Rows from block 10 of a small class-conditioned image flow-matching model, named by matrix and row number. Rows with one number belong to one neuron. Each number is 200 + 30 x the weight over its row's rms, rounded and kept within 0 to 999. All counts start at 0.
After each neuron's rows are labels from the 100 images, of 14976 (inputs lightly noised), where the neuron reaches its highest value: "top examples" is what is common among them. Only what is clearly more common there than usual is listed. The data: rendered dice on a table.
# fc1: MLP up (model.blocks.10.mlp.fc1.weight, 1536x256), inputs 172-255
# fc2: MLP down (model.blocks.10.mlp.fc2.weight, 256x1536, transposed), outputs 172-255

fc1.758,194,267,179,202,255,169,102,188,213,225,179,252,235,225,207,188,200,198,199,220,130,208,152,153,204,180,238,186,194,228,272,199,224,270,158,183,210,268,170,200,259,211,242,176,208,196,236,224,237,241,262,200,169,181,204,195,198,181,132,200,192,193,138,170,229,183,204,207,212,198,135,193,242,162,226,220,138,145,173,205,183,196,206,191
fc2.758,177,135,201,241,179,248,240,222,200,198,243,174,178,206,198,165,223,201,187,209,257,168,190,265,202,190,223,161,184,154,154,157,227,181,191,204,178,146,234,179,135,180,161,211,184,192,193,190,173,207,173,213,253,206,197,191,151,193,267,209,216,221,200,176,190,255,205,203,175,219,233,208,176,226,178,197,265,203,233,207,203,186,142,196
top examples: dice: one

fc1.90,203,176,219,154,187,194,174,219,193,189,176,231,238,217,161,164,202,146,192,191,209,174,142,220,168,179,155,168,208,175,164,235,163,221,190,154,218,254,162,209,175,179,215,210,192,220,204,243,225,228,165,195,231,189,238,217,172,189,215,153,189,202,176,208,200,195,195,209,186,146,190,225,186,183,184,232,221,166,187,223,151,207,178,208
fc2.90,209,177,170,284,188,237,225,204,193,217,254,213,193,168,228,231,227,166,202,217,191,245,250,153,203,219,251,250,204,271,229,193,230,168,223,220,190,225,258,168,214,185,255,225,259,203,212,155,177,192,193,205,170,232,228,120,156,227,244,257,246,226,229,181,176,181,205,202,181,218,209,199,189,182,232,163,188,265,239,201,177,191,167,185
top examples: white die

fc1.703,193,176,213,205,163,210,218,235,199,192,229,187,239,240,242,223,201,201,201,191,236,170,190,197,196,226,156,210,229,204,212,201,166,210,169,244,200,212,198,236,186,223,228,209,201,211,161,120,201,221,136,162,188,192,194,148,178,163,243,189,191,158,213,121,182,186,168,211,196,163,231,208,180,185,215,173,250,232,240,128,189,183,196,231
fc2.703,217,246,197,188,222,222,188,204,183,227,180,222,170,193,171,174,174,182,168,212,210,168,204,191,164,192,216,169,181,188,192,200,235,182,247,178,205,185,217,205,196,149,182,225,147,193,164,261,208,192,220,198,163,200,223,225,205,196,187,244,220,212,250,266,237,238,194,239,210,239,190,228,269,190,214,198,175,150,190,242,160,206,197,170
top examples: white die; pink die

fc1.376,170,204,236,237,213,210,220,234,218,225,209,142,191,182,223,87,219,235,180,181,159,169,246,203,185,258,201,213,254,193,151,223,161,220,187,218,182,169,177,191,189,191,264,194,199,165,120,172,217,187,203,238,206,178,210,173,217,184,201,200,212,164,166,179,193,254,256,190,190,222,223,199,207,226,183,229,212,213,216,207,214,196,194,231
fc2.376,224,194,183,201,201,183,168,199,227,202,179,216,210,191,195,226,194,190,241,226,189,203,159,206,201,143,221,151,120,217,270,157,184,171,218,191,195,163,236,210,238,258,181,203,242,191,264,206,229,185,279,203,250,185,219,234,228,228,151,211,220,239,225,226,225,185,191,173,175,225,200,218,156,203,227,182,151,153,161,207,184,170,190,157
top examples: white die

fc1.238,200,163,258,235,224,203,210,253,192,205,212,192,211,236,212,203,187,187,186,136,220,139,210,193,188,229,211,192,277,236,184,198,184,210,180,230,215,173,214,222,195,206,184,174,211,165,145,127,178,205,206,183,169,148,200,198,177,179,180,201,187,149,218,188,193,232,205,200,138,209,233,180,179,187,196,216,159,206,214,164,227,171,247,248
fc2.238,179,271,150,180,199,198,190,196,258,190,225,240,216,169,217,243,247,158,205,268,169,240,158,212,171,189,157,213,170,170,241,205,179,184,202,212,167,208,221,164,220,227,212,199,208,238,261,265,216,223,232,191,216,241,203,200,222,254,221,178,237,257,183,222,212,179,191,234,224,193,208,227,191,215,190,211,222,190,162,216,141,203,171,192
top examples: white die

fc1.242,235,184,220,275,212,217,155,189,199,172,155,189,188,159,112,161,211,162,170,219,193,175,195,185,216,220,246,180,249,200,174,220,145,177,222,195,215,244,210,164,227,176,178,173,196,230,151,159,206,213,247,206,243,177,192,228,200,182,120,209,231,214,241,196,239,219,146,192,206,216,212,211,220,165,200,193,170,159,193,175,220,132,195,174
fc2.242,169,219,186,171,200,232,193,226,216,229,238,235,226,206,275,208,207,239,262,166,200,211,188,161,206,182,222,239,142,246,225,184,277,233,212,229,206,141,227,220,205,217,220,249,183,133,235,230,240,237,146,186,139,190,204,201,213,225,150,217,189,189,147,188,195,143,191,203,232,200,186,188,271,165,189,191,214,209,232,221,205,222,198,182
top examples: dice: one

fc1.51,246,170,191,258,204,145,192,190,204,160,231,237,152,194,215,203,141,185,169,185,213,205,130,188,234,172,234,191,205,239,248,147,152,203,191,172,289,248,209,185,207,210,245,203,167,192,199,192,183,220,207,193,170,203,156,172,205,160,144,211,228,165,213,181,236,172,191,243,190,167,189,204,234,200,224,184,199,189,186,213,229,199,226,169
fc2.51,227,204,188,201,257,252,137,232,213,196,161,205,227,222,180,171,256,186,208,172,244,221,211,182,247,173,172,194,216,195,177,284,212,224,185,187,197,163,198,198,194,193,160,195,197,189,215,212,217,229,234,191,269,198,191,225,213,180,182,196,173,280,198,138,199,259,196,168,224,241,214,193,221,184,225,225,164,198,156,200,185,151,107,208
top examples: dice: one

fc1.504,178,160,190,264,278,181,165,177,203,141,171,199,182,218,162,108,217,233,188,195,210,201,195,178,238,159,188,228,165,169,198,158,212,157,252,219,208,173,207,190,139,217,183,190,197,134,182,211,193,226,183,196,224,205,243,170,208,143,211,228,206,266,201,189,158,211,248,186,151,270,207,156,188,179,164,209,210,155,174,226,199,184,202,177
fc2.504,230,219,179,139,161,227,217,240,178,238,207,196,184,219,220,238,219,158,175,178,162,213,195,238,165,155,213,148,209,205,225,232,226,207,203,205,198,221,217,190,257,200,255,208,221,247,268,202,239,180,221,188,196,195,152,228,178,257,176,132,215,181,195,227,260,207,144,187,208,136,151,273,205,194,234,214,215,226,230,192,203,226,196,235
top examples: white die